A small image classifier, trained from scratch: batches of 512.
Rows from block 5, named by matrix and row number. Rows with one number belong to one neuron. Each number is 128 + 24 x the weight over its row's rms, rounded and kept within 0 to 255. All counts start at 0. Numbers have three digits each. After the name is the row's rms in percent of the matrix's.
# gate: MLP gate (model.blocks.5.mlp.gate.weight, 576x192), inputs 0-191
# fc1: MLP up (model.blocks.5.mlp.fc1.weight, 576x192), inputs 0-191
# fc2: MLP down (model.blocks.5.mlp.fc2.weight, 192x576, transposed), outputs 0-191
gate.354 163:142159116148079096123126112112206146112099105141154153124105047147088138143092137107115114132136150132150145126132127161097113166166111146128144074114086120144146130130125150141125093159138158125101141111123144135126097141102123085175114146151123142146142068128124131115114120153069103127130147132111131169069126171088113148121134166161124137128138139140138130128108095153144144112146102118109082105141099078131141097108120156103084114167117159113148127093149114091147125115103121135132132135105141125140112138098117149127147121130141157099131148108145110098186136149101142114
gate.355 041:159121076078150152087101123151162116144164160131089149137141091110130137134131148125114126146113119157140135101099117118151123121168114110085154133126138123198177103138169124143136114131138124117136095123099126099099130185101093210107143130188122138134118121123144142098156126100139161128114074161127134161110131148120128104135149124104151131123128144091107093123124088147124165155136097115119163134108153116076089086150109169132118106175120165126134154147119136094125153127116153117096120108149134151118108150098112136146127127099150149093102096126138114093107123138124130107
gate.357 081:086158120127144142126090132121119103146133166131110169106172144119151108142128129175140136134097127132099119125131141098144104125115166090133096116099143147108128091101123141123125127186124120096134160130150145115100130125138158179109093161150171153129086152120151171123155120137138148167124093116129146149126118089121158124136132097096109130125135148138120117091118083120146139141141090176123083166166113121167064126111122091118144147091121119121141135156163157105101163120113109144117098183093088128118112155124119105126132175126144140156099169092113089116107137088118150097
gate.358 183:114160103121067107129076149163125117112098172108110129106114172125116145094100096171127117153113133142141128137087176094119091106120134133106110095146080140132089145133116070124121100129113132101126133112163163092089138166122130135151131109133136124119113163129167137129097164112125178113099134109129113074139129116132133122157167110120096126111144097148099100114130104136147128160137111126114122110133119128123120105120128060163127112140107100157178144125120126100116120125133138151103080078150100129085157116131117095127088192096138128136158102106166122147137147121110137107
gate.359 044:151111135103086120135114140119124129129115189122062141118146116110105141137116130132128127117142114139141162150108122101147132120150147115090116120094076095135121073121122119178090144123128101121144121137147137109119157157159072164136108148100129141140085171141117113108131125137136154123064132128106128152111134103167121143109112100110143131121112132121059117102134095121158137136148097116141103161138111105094073121122080137126117141162139116123165163163114160100141127117154203134131088144102115109143135147136119090161139146083143138122143115103143112170073112136163149129
gate.360 028:186130155144098122113117148151121180091144149081127132145141169038151145099100112117128137142132098120136085151115111166160130094139125126104158127125079139116132130116125131123147105092127069150143119142101114121144121155100105135109134137108118131124114150122153132126157130132157088129095134136134142106087125072151137132129118131098127134130106127131113144140197092129087161096158121155124121073143146117085126137114115137138110171132115142167175145157116114113132113122083178100119121168157158113138173118093125101102133105103142130134090096137124138132162107152143121126
gate.361 014:140138112101137151130124130111149106117137187097068169153118099114127146108117121124144164110120130094136054122152092153170124132152149117133125128136136153156120104088092125099132133149137146118108168151123140173145119115138139141121103145108108089177124187163126100109142127145139124110144136131125131131073110127132170139097114135104113133139107110091120124106172150099124135133168113137134182129060092128130109125121123149119154133134104132128176117145149151114126165112166141133129156151112112128128084120154123136061113158134154151186094130113104103126068139133119155122
gate.362 151:122147123153144143131143107117098122142155129126076135161146111144133104150120109114099107113128148158072144120111139130097170120116131123097119134089129071072174137103083137169118149092119108136107149114124133139145141129108134147097149118102141142091158123107097100163147137094111089155124155173134152141164144153139150165061135106141146117098143129148137094134121142113120100171105138145160089155135123126094118153157140132110062152115134123078145124138120133123073112113114119133090173161089154114134146133151094099115120110155132095137092129122108117153164164138164138130
gate.364 155:129101133146118123089136089128153087092177146116093139132102151123157147128112115106086105155153132113103215110139126135122174139131107129109144118146095147124161141161082131125125117054111108124129085123086135127144148128095107153125143118152120116158144106084112103114131156122102161095107126142166088089142141115133153126099146135059151123137123125126126103168140147105105116154141145135094215112153137133117120113157136136113138123156112148105163101129121124147121114132082121133115150136126101086122157152164134092161134107120112103119120123148165139132148116139133161105
gate.366 011:145138127124102126183112116153159125140151096115067111120093094101142153131130124132120113138135137121107135119171098110164133115129118108129098131183117170137134101151127123120126141131151097128125145114078138144149107146118131153154127125149097107147130147149113145113153115137128164063117102149098116087120135139108145126086140158094120118112114131130135104146138125135083153161118155194071213106133134124106135138112121196105154123172144146150112092132129129156140137135117145130125124084140068127071127142130129078115129126164138153142158135130130099146124102119144150173
gate.367 044:154129166111132112140167135150097102102122139132119151133161112106110112151130125107155147126111143132144125137204112107141156152161125119125140144072130080159135173111120126124103115129156129134143158133131094156175139121172142175126154150148145131170084104083103178115141151124151156091127165146148108159075129062090115108074105130135137132114138159135115122103161150110135089093143125124117117154135112130132159118111119126117164085109118133120121129164120111086096127116113157127134130159063161135137153147139125107111156106144141111105124141098109114111078157156136122141
gate.368 108:069143105095104127125120104124133111140122123119108156124108115128102157140100121123108122142134100141126173116140161081133106166144104170152115073126110161106135134101080134133144083123103107120144120124091147075131115133133111140129098127167150112111097079120136148127092106115144095175119153159098146133073106119118113104145126143161113136145143152097103115127146097139114116172109113150092074126139130101090098118103124188122140102102091133124182135132113110096102127113090128130111095162122131145109110137114087136161109119154153118117105121112147067100170149151114150113
gate.369 111:135185139102163132118137121145135116130143108139114114111163078155142105111105092131142144106124126147084136128156145166096123128146144118129093137109173168149064104116094111149204143150113148096091135083141150192082117123174155119153116112153127168146134095154130135105091117110102152113134071117078142149090153140115133153115149142090140126128140091157145125109126151143124109139126083128143104139136150143145110106119143106123146112150105146081161108111148141117115144087147130140129184138110155121093105097123104115139116137135143129158111129111166108125092124155116124134
gate.370 014:172151148140150118108107145132102155155156078117074122101181130181181123129118117162133119125138120153104144091088140165115101143126137074135097130160127148163125095119115118130150165142125131142132120113130128083123144161131138159146140136163123130099126118117142099092114145150131123169151074125151077136176161113101100089100120129097159109072125183113123135149091135122131107163120103118144136173095122142123100080136148077124162148100172098129130115116128125174117136124122142131135179124104149123117123111138098110146160106100119106128129119138121136129120123150101146104
gate.371 079:125105120120115121125117105127132131114109159085063092124103185137084118117112115127185131157134103115114116106093110113151125106158149139113130105152139129128103118128078119125095120179129077134108119133160118113089113179157121145103106123141109084121111172156127082132151146128154104135076137118137137114104121133144126121113125115085116134132102111109132130131172128107132125137173122140104101155126106107127077100090085139132158129156142107144189169151107136127134142143133153145129093161184107088124104095112120139069138134129146168135114101099130099154090127128152137149
gate.372 015:114135148195105161135155137110143114130129059110036106123135116112128122126120114144123132130159092115116148120149115170159171130130138100103091092149129114133122091149101137122117144115131076122137134147137116109159149143132109137110118127129115103160151141155109114148151149140120147167113158142093119128152145127122112106097110122076101123087093158166121119164127102111130103152127140146132177152114103117109126136105121124134181127145135142133141133145142135157122099180098155108101109144100082125112183163145135077163113090129120137143163141178127131145091092124164113137
gate.373 015:150063113112154176109124130126137132113101135126133130127124097108104106146111107132123118155156099153183122178129142140121137088137146158128136111117110120190121063172166165129112137160111118132172125137116142102138113154113140144105124150157115143162149095154147105104149113136145144168093146097142130164102135123145154109104132143127131124112131137102125150142122085141118122163121092116106103144195110083117142133078127172124080124130135121151137147159128113092141150136106150131138108124124156140120121130102108124124108177084115128106141170141140126094130068182077114130
gate.374 032:096137149102117149131127139119116154155118112129185111153108118133129100133137130128163162128130102114174058124087061145147142125138139090108102122079135117128092119115129150145137126161135131105143135128160133124109084152113127128112094157160147125131091141161142080127104115141126127188141135140124161177132117089174111109109126122115114135120109142144098152118115094112100116122127089153163082088164129113136136115102094129148107164110135106113150146152125155141124145159077172124122101174109143182121121134120138145182116102152124098150134099167076118124142136110105135130
gate.375 019:149133153130114148088132139140136151113108097103169115163146120085125107143117127125141130146151099118175085104131123113144121108124143104088165145122112094163144145120121124125134130095134088106157163153110124130137098157097137143117159137104103139156116110110173142132124159129121114161132154098153143099111124054091129105140134122184118142108118137162076132144151101141082147142141095183161135090091116103144186103089123096137136148144094147132160147165134122099128122156131147117111095126089129146133191124109140113131105120116138113123149139132129144122112100117191115074
gate.376 114:123118138104112105168103189134095148138098117114146160134155097118126110113128119159122110148089100156151116167086136122123097154156148106131116126163117095192107109135115117118137170133112150125133119135119158100101098152161116169110133153144126115109091092123141138081110131121089136131102060091126129172111126101110146100157123090118124117122140126144143138105125072115146123149080086120114097149099120132112119148113131153147130147131112090124191147142101130134124105112122167139113103141060117142104126151133081119159118133068129149122099084131125104125112115105159129102
gate.378 012:132142133116103160067096120133136168148134152098129127116168113081143155109124125129152131133100127137131128150089122051121151090114095111076175129132103177126135164149161091146132131161129139179133102134146153149100096168102111168131140138098146134129066153145125166135104108138140135122119167140096152100118087118125112135148131106135090145136121103113112126110161103139099153127132108123139090097172143108098164128147126131126085122158142111135164164140121126126151167116149136117109095134156123103132128117121092149147138105091077098159159104134150146136098165106129131120
gate.379 041:159146112101186120105125100143100137159143144148118136143121133113149126127152133110141108138115114158126153116148119155134124156130123100111145116172113095142166129157137137120088135190117121105138127136114089103119140124121114190140162125152127083095086117097117156068170128117163189180151049160137125170130130158125111109110131117102151111112115158106118119127112155120103117137154123084121119107119104142131139141147102161134069129093111108113144182140111120124123162107102120113106129117079159117128132173155134117141147080123140133093119126155110113118166126096104124134
gate.380 176:156131090137100166158091151124116189146118097118096141115121110155109138090127123143124134094131149163151127133091146088160118153148114095159108112085168127187129096119166153114184126153135150138128152132128100075103112112145119147119129112122171135091137134188141125091119132136119141112091117146142094135145136177083099093097124144101129134156127152118115146145121085128136117130110107170111117132149146125126145121161166118116133086161148058165141112102132125170127099147101142103110102102159123170115104136139124133144127107116145129128172110106120126080135132113108120132
gate.381 150:115115169166117067179134143132134114129109127127101103153103129087130153151115133105142062150134129134101157148107140098098127153106108153073120143119118074099147175091140158100120105142135144148118150110111131148101070140140121124150131114106158119137102093069155179146100138132133155122126144155138145143165111099144112110161145119159121122141154138167140130099121132158139154113144179121138128096092147106123086072150130177131142124134132127100157107140129123155103152083127146123120168145135145079136159148133124105161153154115113156136132143097139151149132166108120138113
fc1.354 160:153158147088151143118087094108123128135136126139120137148115139145112094111140115105094139129127126108116156125121128086150135116102152114073137142100124106163099145115139091129153093136130127180089128140107084141101161123119142137104157120111087094143136111134118164111146132137145119104153117143128115076120101144115096088123126155191108159116110105141078146149161126124145143131171176173114109099121122097104123134124166096117078048127131145141136112141112115123148119132121149086143114120177155095148122109146169161112125088146138140132156141159128143064118140136160110099
fc1.355 039:106108129142131120122135140131130127142150085121147138092169100101180138118120114157104104130145128104123157126128129106121135150143105063117104097128149133085161107157080124141157173095125120106126138127105136105163140109112122163155141129109126118102096137143129100114145120138113173143150059129104132129147143148097154096151153098071109104094112131164113135143125178111128124159159139117151167129117097151132122157151116095116141128117134113110116110124145142183127112128079115106132122120095077105101138152165135075190133061157133136144130116175131115154133102153155135110
fc1.357 069:177154153163127104155148116131144151110120090130103116151105089109122187092139152123099143131150137122126167124123125161088100189139130131108182148143098097183119158127121135125100158076100179131117126129129140125118121125140103132163132158164118080171126104152100156097088153131099114164145157118107128137158110122142116106176156129131132137111115133110177133150125144138138111142102147067082182102073132139142097128134144118148163126132091123102133139096114118144145113131093117125113145124096099121116133145193131131159124153109101111120133134151139119114148103113125121116
fc1.358 162:139099131125152092140126137133109144085143129133150133103135097078138116144144142129128135136097150178158096140136145172130110146129134118123147134168126118096172170173106129144112178127132108105112077146146113109176127103130120124097154115149144132113141111062120140161130116151134139151136123106120155139138133101148126171135108119146141157127127124145138116137138137117081139099103183113133214078150125122111105155150127161085136152112084126120117139126114126147111132130157100137097160103083152128136162124156131117150158110166063117077135128116077145113139159129103159140
fc1.359 041:145119074062151127141126106127181121136113179126149137128077099158119116138133111115174108128088109146122088112134139083169112131161117150132142128128140130138159119117162109151140086155137182162096124111089122157080098119138096133136124136143122153107089113133142152117150098115124116149116102133106172170089096154120121122108120119184131132164147134076148116109149105139125162082147091152144097135143154115093145115110101174097146092137115116131125135115134137088123130111163143162124133139133135113147100130107120153142123147123169142094097118089098129115087173113133123127
fc1.360 030:135134097088110122113125125130160092089119134135157155130117087101102152123119117111122147145131140141171143134127123126138152180178124083106168114052123095144117139135140133145108111092133125113153083154175129120117147128124095113118136163191125130152126114144121090105113150130123190113127169134071135185110104124097076120131107114143118135133119134135078137118137122117151134122175121088115157103133102122121133096117084130138126111126110142146143158156137131141153118160116157160125118152109123151158121142101166124173114125100093126097145112188145127118158123171102152139
fc1.361 015:210191127092165123131117125125134068118118126117121109124084123164120103133119111123134094138183122112135183144147126152130116129121152139094084102117118116137100119135118124150110134106133099107108114144149132152149132114124134110126145115146108132165146114124120082110093116132129102146184138125143160104135141137098139096101146134158121090076128136108103124158112134141094152088145140120121100146195083114103152169099092117130135114104146122114138121168119130110151134118154132136163133093121141106111095129139149115114150107190110101113140151126139135142057101167084135128
fc1.362 169:115146127099161079138130152110140126110099115163203150103126085127110082141164134125136125119123149163117104153145128130138123146155129130198129155127189133132122138099139122142153108158122186145124138128150133181112112101121150117108147159153148149138144072135129143142137086137107103098156130107156120163104117142132102158123085122184125134157158119144162147088114140114154116106119108169112088130131109137102118140105109146081110120142108135122093099137104134103114130095138148159136139150116168112153095119104136145110156096138154145123108141074080140102126160167117143122
fc1.364 120:081119132150176168158162108113139122168136103165102109101124118194142107154141116134153128114099143154118126063148131149109131137122135152172128121117153149087108110108100091132130140138145149137122142123149139137135163097126153105166157147141148168133144160139126149137136098136128111152136153133121150153137122118150120151047123148165109127118130122136125148120125158120117131126133157121132095131236127141119149146124122092129134128103151152098079124134172133102119144109147098157146121129136166149130105105135133122120096093144109114133101130138092143120076186169102147141
fc1.366 011:099131168104146117125127131128145122159145118130105155158133100119153153168134127124103127101133149126209149158104078116109120155141105074139132121120158144157135100156134160150103157116123146128143112133132116138142139141137116194141124162161176150119118108129085137099080096118136138127113152136122154193113122131128148110093142128119117129149115130106158075099165140120141093105113138085144129162108117122127123216145128115137112103101089115120124136123100151139122116108109143135117170152125092092146121152149116119187135121085125102129094125151119115149108164093150167111
fc1.367 048:102188157150135144120136127103142104119102118143155130106150084106172123157122107139099096092096101121126128108113173124144144128139087098145099148123119158151138087121103155130175131113114144130147131120124135170116124133140144134123103151160188144184130058140156169158109133114109136138116138139120098159153130151144138085139115131123125119110131158127092154108114129144187125122133086168138109141134114119070140131143148143136158128118162117144094100117146128148148111153137124120087133109077125099129132157154132103190147124068127097149144145102152116126104160166103111095
fc1.368 116:125112141129187131111114117116102105119168146121143146139161114132133103134133121123095125135077149142163102129128125157110152111147121138124165107137133131114160157136138101128144111114126123099102097139164125096140148115147114137133181144155153187104133129069096149149127091100126120151121127141140148176140127119126153146115132143111165174170174082105138120123145147105103116112103149095132119167151159142132112164207167111129111105101097142113125101108131122132112145120091115126115188166129173111168117105141128147148118119092108118105097108140080147080128158130129164089
fc1.369 099:093127119101161128080113139123111129145167137129142177140175140118171146115132133113147133141137178131096170144172125128123105157120136166094122129121142123103165126140110136109145176143138113101109119120096140115166120093110171125165118115137085086134099130120155109134158124138145098145170082126139117118119151162135104123114136130127133099130104126165159133109120177134126136131176135126145091122169122171161146131115108150100064165104144140104127132176124117133112139054116092145128146155132160142121112090130136158074118087149123148110126161131122130141158120151085147167
fc1.370 012:072100122101132105138115122147089166139148097115104133173141128125124106138130122095159145120111148161169123144128132084125131102101120134137148123144134100145094138145142134079103119148123087130173156130126103146099176162148128141120137122147110131138118093122126127114150111144136155160138107131176121120104138141130122131080108152108120111148129117121123104117145107140120137146123143137159109119074132084138179099121116177130076118151151105126144131134100107115114156113132137168134124160095175154134086116092110129064144101122134146142186151150138137106024144129152150141
fc1.371 069:093136141146177119130112115139141151124137131141136114097115121106117169107143121151133162131122144116073188159112129116113154146111120090134131138077183122134159172128155128141133158136113143093134137122100119110110088148106126155127138156130119066084143159151138153110107114123118072103148104130127127106170134158100089126107160149162108142178124122109193131154128153128124164127159121133120142091095125162131135200137135148122113091125118094111136116113144130138104137095178131106127110109156137144125153113135109119116137078166080150142077097146119116125142141121133130171
fc1.372 014:222103112132125117112143167127127186112145126112093144115112101077093144122131135128091139110148126143150153128068126136147079133156113096137136109110127121115145139121173126146141143098146143086123078129131147075119146119098099138131099105103130151092099130136146074120143139143135108140097106133110149120166160166141136142173132123133124091147093127137126130147083114144112141128080119116128152115135118115153082139184128141120083099132113113125126136137153176105144087136076126141119125092122162126127130108125145138141131113159139117138167124113150153166179144121099128158
fc1.373 018:099152168153137107106130141126102129100151100143129120116161148077154142130133129141088083115098116153116149186120127157103156145102096139111124126129119117125147166156127118117109176128126097131142063122182122118140136137104133157120144117129158107105122109125115100132119169120156133121119117143117108212166136122134109115145147095062135122096110136146119118123132123164124116124118124102075101123134141128145133135133141156159091154131174127155119140121119103179146104156090150108115126149125139122122181161120123115193129115100091134093111114132147145143167186141087102135
fc1.374 031:157128121115144164137126122125166136131141124105101133137132127098103156093098105133109129140122131130158138148127071158136137121151174139115157109096129161132116111144142126130162124090138092126148085138097151119104112146076145087111112148140131162145151119164151089120128138135133115086133131099081177112128129104099143097175138155142099161130090128152145173144139126126124153167153147128102131086137133125125139137116143152135105130128125134152132108130151139123175100136052151165132130114161122165096129101071104152081130095164104147102043115148136159114107119131112120156
fc1.375 021:095162099126087116126111142127098089153107119167190146120147126156163082160127119121178106127120162094148174126170154098105104141104124113132081145126154080092131135112141132141153101136115142124127169115141140153109140107148173101119098118092108147120112112114136111160118152108113133165170109136169107131113130154121140141136121110135136114134177133160120125118109117143143142098149111174181115129124069143152124145167145124118111123080155124136109124112134128099120131139079104133137116169084135144113113172141175108175106139123122114154137185118161130124125133136110127082
fc1.376 129:167123153103120124150152186134140155129149100147157145147165140116146097135141149118140126130112123150135132141094111111143097140129098083110101109151178118190100133115125122112130169171130140160133140141146136175128109139084138160097139115161152127151102095126138127059099161166147119123155088158155106134138138076125110091128125078122112088100114130145126133129118091113105078141120108121127115126130124111165146112112121098174106125154092108139120157162090125122137119114120134148135125171119130107120137159136157130187129126079160072144125142120160133162080112109135142127
fc1.378 012:145141136195186150054151128117112104132137150116112126100154106135171106143123127173144135169095135142092144114135113129111140084154151162125148107164114147119133097168126126153145142099092126126153111147120121122133139107118130138158091149163129171183097091078137154098117129156136125112112132107099105126151134161145166090173141125083147136103105161131129091138112111131136127172122084071103109135172129118141136097126118115134106136104167135112114102124143144115130136137100093125125121115088146110114106145141088094144139110132131108155157144161129129105078141146095132104
fc1.379 044:131135125169104105107141108108129142134135140103143106117138117191126128113125106127124137106132129093075068054129133154124133112107165145114119127139158167100085121125119148123143092085129121157111123130138136143110144118130140076115123119083087127096130161138118147180123118131114094101142131098112156111099115141204170176138139116102138164145138101131139140135135139102121122126120110114138154084116164123140109139142130145129131192125092148122140129108142133108118154176159170118133164154165149112119119106119119141072108142158154121198119158123083130112131118137120139099
fc1.380 160:167125115146164136174163154122150124146129121123098135141120125133087147116093121125085093107102158158127092153149085162133116151150120130157115129110137178118162118096118149094167125130144135102092131120096153122174060074111139122119143111105173174099153130121143136111153116122120112102134114165129131162146135135142162146132122114138125127151141136154164149130101171089120097125129149166131104120131139155133144131142149151085161095136095148128130079125136110139088133070088110155125166136130152144113140092171118141118139099150145134117083131096085138147130149104113112180
fc1.381 177:163127093134142149158142122129121164119136122081118114095102155125136118113142128154145150120155131127149092104091112166172092102178148143143133099102107120147123077099104118123141146107152115119141156139140131080137157146122111158109119132131073158122148162158131054129144101154132141178144149131125126089122137167144126136098141138118132117068092140114105117165116117132104145124109123137119102129080107111086112122079096097135154141132126123126119146157142149097114127150171138125136095086148165174116122110144122146118129119127178115145197092118096133139125084165138121150
fc2.354 124:094121115128170158103110125129148140125177119128129122113153081129165163128173141130111131090119106115088126112120136178131150101107093099165127172157140120135150091112116126116141122128134152122159147117130117135093145146130116126141127125116098093134169125161123169161172095108153163124109126127133112125155129162143132192091105130093155141133117119108155119126124103138104175143077091150111156104123153172092124124154119153092149218147148138114112085088158120114154150149181104140126125110112119131087109155095124105131116122125128132178108129125133121156140139134136146091
fc2.355 029:148116166095105122161083152131109142117108166134120145136145119114159129097137121159145145126100130126145111172110078090124128156126144113081105140190073065122113153119150088190130148148140134161080100143145146132116097129144148146134172127064167135102102132107158134105124134149126156094137109111115157145127118069103106115179133115130096135123111083150123125093145108104140146116145143101137121108124123110137133136128154094140062128092136069128130136158112121149136117126112164101152156120133141129124167122115143129130145125117126169115106102154133139133113127097155100122
fc2.357 067:148107125121170096174136158132100140138168110102178129146146138099166124138117137130109125113119113123164130142102125141140131125151116083147147132140149041129142147102152139177181148143107123105164125123073104116127116113085118158102113130153142149103124139149121123110119119126124137143137064113138121089134137135070143131221119134136142122151116113146146134135118162120131109144129170102144119097055126151172133140153151131109121099123141111128170084114109137152112122148112098126126145125155128155134161130139111175141129117127105141143128111091116140108153113079159110102
fc2.358 188:123146155098142116063135101153103156123099130131185129114119157142115122127165134194158131133127108110132076163142118154134105112149138134135141161141138154160108139108139107130082168150130094122112104113171135148144101159155146148110164112116101119126099129162148086129122117138161122119152120109136139144097131116165114133140133112121099141107108105129129112114143114152137146127110106132114154113115124129124153124046112109158131166124114125114050171158137133103120105134179174106163124083125125156136165100109113116086085133137155154108111116157101118133113153184125104140
fc2.359 049:108134147149117090125166134145160148110128087138143119138122091090095123144109131098092111140133124134119106135140143129146115121125101135198099155083161177194120114129114126075191149097121141121165099122082123148159113113137166081139107133157100114150153117174146137113125145132120105131061117156114133129101142164082102139168111153163123131156114148169124126117093103150107109137112125167145153152110159116140122125130144170113154141173112143107102096119134126115144108117081112120132066151153116143122150130109114133126152135100112133129160149120157110123099136131113118151
fc2.360 028:138144076144169162120137136107148121124118151155063114126149073098093149129138147138101141131115115143073099133118131134119129127120137138130104130175143093130139099094099123154108146162143161116117148125185172116079117128172127134136138126102147100132139123158140141132130139099126142106070128114102113179145123161174122146133140131095105156126102112120141139086106141115163135165113116146126153154183111121093127140163134171110138113174145101130032128095149143117127160092142113135131099112105121095116103141150101105109120105107130148138140146139095122133147140097145125140
fc2.361 015:109082099129158134065112125124162108117128153188100144111166111118091114129143150130103127143093123126122146146134108075113148107095161151127113136092133181095090135125123125138106131130122172117144110130150152094131146121144129128147136135130129141184164118116150162097135137111133164120117159108155114104121135090151162139048151131128070144133131115133122096115121101090108129161119118118149156155233137120127164136116142122137128096130088114116139135113151135080098165096122095141120113113097131139104124114145126128120147147166110094128141153146140121133101132131114138160
fc2.362 170:099185157110105147145143152119125131108124098104145104107102155110122178099127089125111167109128149106098097153117112167167115130129124111140116121094138170170100083153121117067141134125165087124124126168161123131155103116150127099101114147115148123154149156179122125144117111157127111066122162118116144116133103112144090140163115146152106118130074143159104160123116120132149141077134132170124149075119153102080086145106127120143127148185127134155129137143158134112169124118159158107119097103176128119136122144115161143126144089136119149130108106105115138132092151152112135129
fc2.364 165:105102105120098107131151116147154138122125081108120105128111128101130121166095132116118149133129116130116134067144179096143113115139119139113141135120154169145156135172103185103135108091129126158155133118052083126193151106099091102112107105186115097127136100111105132143140151125105113150141119139136127123127138135141140109158113134138174117124151178117136138192150139130103076136138127129161130117121144120115134149120105165087195115132135154159170130100108121149116112158101115134093104137155113118125109117166128123150137121170089073131136149117152116138119112088120138142
fc2.366 007:111114131133128104132144141108106119127115150149125151153156146088118140139132165100113163107117108132157107145146131077113150130121112129115148147164101069061185177136112085219068146124134118118155137118143145129106108104148104132130125108108151141115109151097126105125122150134128132100084115147130131145140112129122141133214120107149135149131135099113130138108135164115152150150149151098159096093079117142158136162144134145120149091142145110124122135139114125146126124138125098126126163149121120107150159143132120113118110111135037162114135108108107138118166161102154109119
fc2.367 036:104146180114100108172135115109090119132121106108135144132148113129136146142126097143133125088096172139162127143133121112131162159155078122105151087096135056107150147129136145090133122143156063142097179127137108136130095122151125164139137118123187165111101076122105183124095121148116097112120106130118142165121130128127101123176104129132138126140150110144095154087139138155151136084157162106116091112104117112150080113153137145130107096159131121143132142150123112146108111126086133126134169142116149118169153125119122149149156133071150158102116129099136133104129138160118135091
fc2.368 097:182141100161126120145124117175125169135130116114140093115092183151132129096184145171171125145134116127133100126107124130159082091116146125122130155145130185180088117111174100139147128140110119135127115114152136146087138171106125132121141107127087122117120153170158090133178132122134162126163109122132132064130134159145136125153151128117112112089127106132117105149132135141127128134118119127081152107126116139115146111075118057140148154142124157143142130120148142146140126160161151132139106083151098163116131089109113147118107172124139142151176106132139137162115096142092103127
fc2.369 082:153113168165141130136101095125126149120104149113105115141123165122160098076155108127171101138131172129179081144056136150154088110138127124147145119122085195098102131142145114104144130116116147136101095112129092084130124167132093148161142119097116121132106133111126130108151133118166176135130155124159127088179128164152150103078156126104118110100132124120111123137154110128122130111117129099125133112207126087122163117114129109132111118094155107101157114152126141144114127100119157108138155107117142129123119082158125121112129151124124126116167104152123130155093141152083123158
fc2.370 010:127129124123089128182089153094127133134152132069119136121118127112130140127115111126118145087112145123127150107133100110128129135131122091155134122098126125101144134072123137124177108130140166119090163134108145135110090103134133147123107140141134130111118091141144111135120127124125128103129086144141120095107097180081135137126117134118142131166137087147156112159123131090155131167120151150131107120081136141114094155160166203101143044164124117125177075112091128154102131101117101154116157136139117091131129107193133148132139116162173154160166101123129126120168146123135133135
fc2.371 061:154174176119120112151150129133126102110121153088082119122108173126132122116165075144132115116156158137068104113111146179142110124102171171110112139169106106166123107137121122133145122132137145117117122136136128180104160135138165138086147127132124116147140099121126139138179146131136159166178143101143117101101143127128116150117144109126148111100142155147099124128083140135162109082098159120103135146106136108102129124089133096106119132131102141117115142131096146103118113091149155137153147092141130096131171093154147103083141172123090124110143167117134141117094110050160131133
fc2.372 013:161101143150115127105134158133105136157149131137162146145152107126134137132130161148161141106120107104166085153100093161174148107146121134116133122107113085107114144109157103151100140115133134102157116130154137141096099135134133163106115153134113174103100155114113107116137108159115124123138124134105141160140118088145126128108114106089119108121124106161106119108122144125130136132115130121092074094086096124158091098101139142152098180102160118118233138132142129155130151108122150128154153158100142145161165168144149140138060164093147150152150110142075136124166100136125131113
fc2.373 016:110139157103108120111121128162085184122153084102099142157156110112164171130138152133175148133103155140129135124138160095124075141131104104103137122136163082124175155113112151112130150101137063143102136120101108120153117120112128137138130103133100092081083092129095119125127115162125099126115117180119147142156143154122094104210112124125157130103135140126140137133175160128107108128141148132138155102141107130149111116131081112100180108143137150142132132144125145169145096144100124119139109146112078133133111085141110121132156071136115123140119156172107115132126128100146125096
fc2.374 021:175111139137183127113154106102120113121136143150065112121198111108112136120130146121109154108141147156132118131122101149086090132105148126133120151187120091074123135105075128173090167127118155095110149134170142111131109122172133152142108136125124150140129066097121142102139146096128133125141120127111118135173134156164147152104135129132112121107112116135136135093107175085131134142132149106149130139148113106131126110160140146100161078132107108099172117113118163122127153071118082133131161141104135122102122125202111137111161108099117107126147167124095107124126153129137119131
fc2.375 018:074103138102116102089131118159125159114114127133169146148164124089150120164117159154147100152117103089150130111116149081124122108123124137100146151088158180107132171153138149129123135110122102128148072134096117124182124147075131102110128125144113125105094144131150059137122142125115137116118115127107157101100118093184144137232107102142117135138129106130132127134172143125105124161147111098182130086102125136148112109107094137118137169139128149126154144140133121140139121143135135132139099173124090108144154116084145134142138158159115108131113131121158137148143113099144127112
fc2.376 117:115126079146150154161102118138113132129171115120178119111114138116148156115158145112114137107146104140092141137171115157136131158102077081153110177142140095088154120127109125129172151119146132138079154109100119119148100056136137127131130106082130095096135149131114130123132125114139128108145075141140105115130149130111105165111099140096160135133120113122163157141108159126129147104120168168122165127107122200123109134187154143088138116142180112147113090104130120167133137130149103111120151112133111115099117143157127130125136063115105158171132104123098151125165144139133131119
fc2.378 013:100118129151150147050097130120083137142136136148140146143157190157145132121170173117155150124135107118123115145120146166118096127076144113146120167104094147117133131182124106114109149138147125136142090116140066115074135137129096102130089103103063079109114170143104095124180110113131145103115146098148101095157133196167110149081106113130169113107109149119145148110135125137131162124097134138136154111146115153116145128117119125126142128138138120130140137122123144137178125116169136096164132128120118108135114138100134127104150098136133152137118122178091115140150103143114124136
fc2.379 030:169111142128120078082113162113146171122101141130111119143133127137137123124123146139103091135103110162105077114088139129113144141148146116147110141135122225141119141117152110178147161156132171145123059137102113140112144130097118139143167156117156112117134160137171134097128150133134125121077089126109134113128130119073137126101150118156123144151117121125113093112141119109149094152134100106151133145183137138132176135157151106104116102132123096137045095116113091147123111124131154124118132139168106074132150127131133119136136163126135126106113121104140132137125141066128107131
fc2.380 166:121116137136176084141140136099130139142121088114131127120144102131175125169138126173115082130092139112124106112084187119118119101144104140116159122140169149189167130126124161091168145158131094172099151132128105137147112123105124168129156131168117133109113073123083154151141076117128141140157109124116130128132128158117109117138125132128131110118139123105157153118158171162145169123127145085080051138167118114082145143113108175100102125119145147142134133129140104171124118128123115127124135132135149079163095106111102176109121098094146149115107122114114152137122125138134130112
fc2.381 221:157069082176165126108146137115160131135149116130115127144126121094119127165130173078104129149153091137146137100126112167130093104143119098169148138105139138107190130142118147125128129121120157123175106099077123095110120123079085118128091125153107118104144149119129076127162128092107115143097116145131107135165137186150159137105114113120160115128129144111191148141125161107112125153121114114177133143127104165125161134145099162079162097137131142147128096096133137145132141122113092152120111145116115130137090129132104129138150080108153103141131117122114132158161107122090151166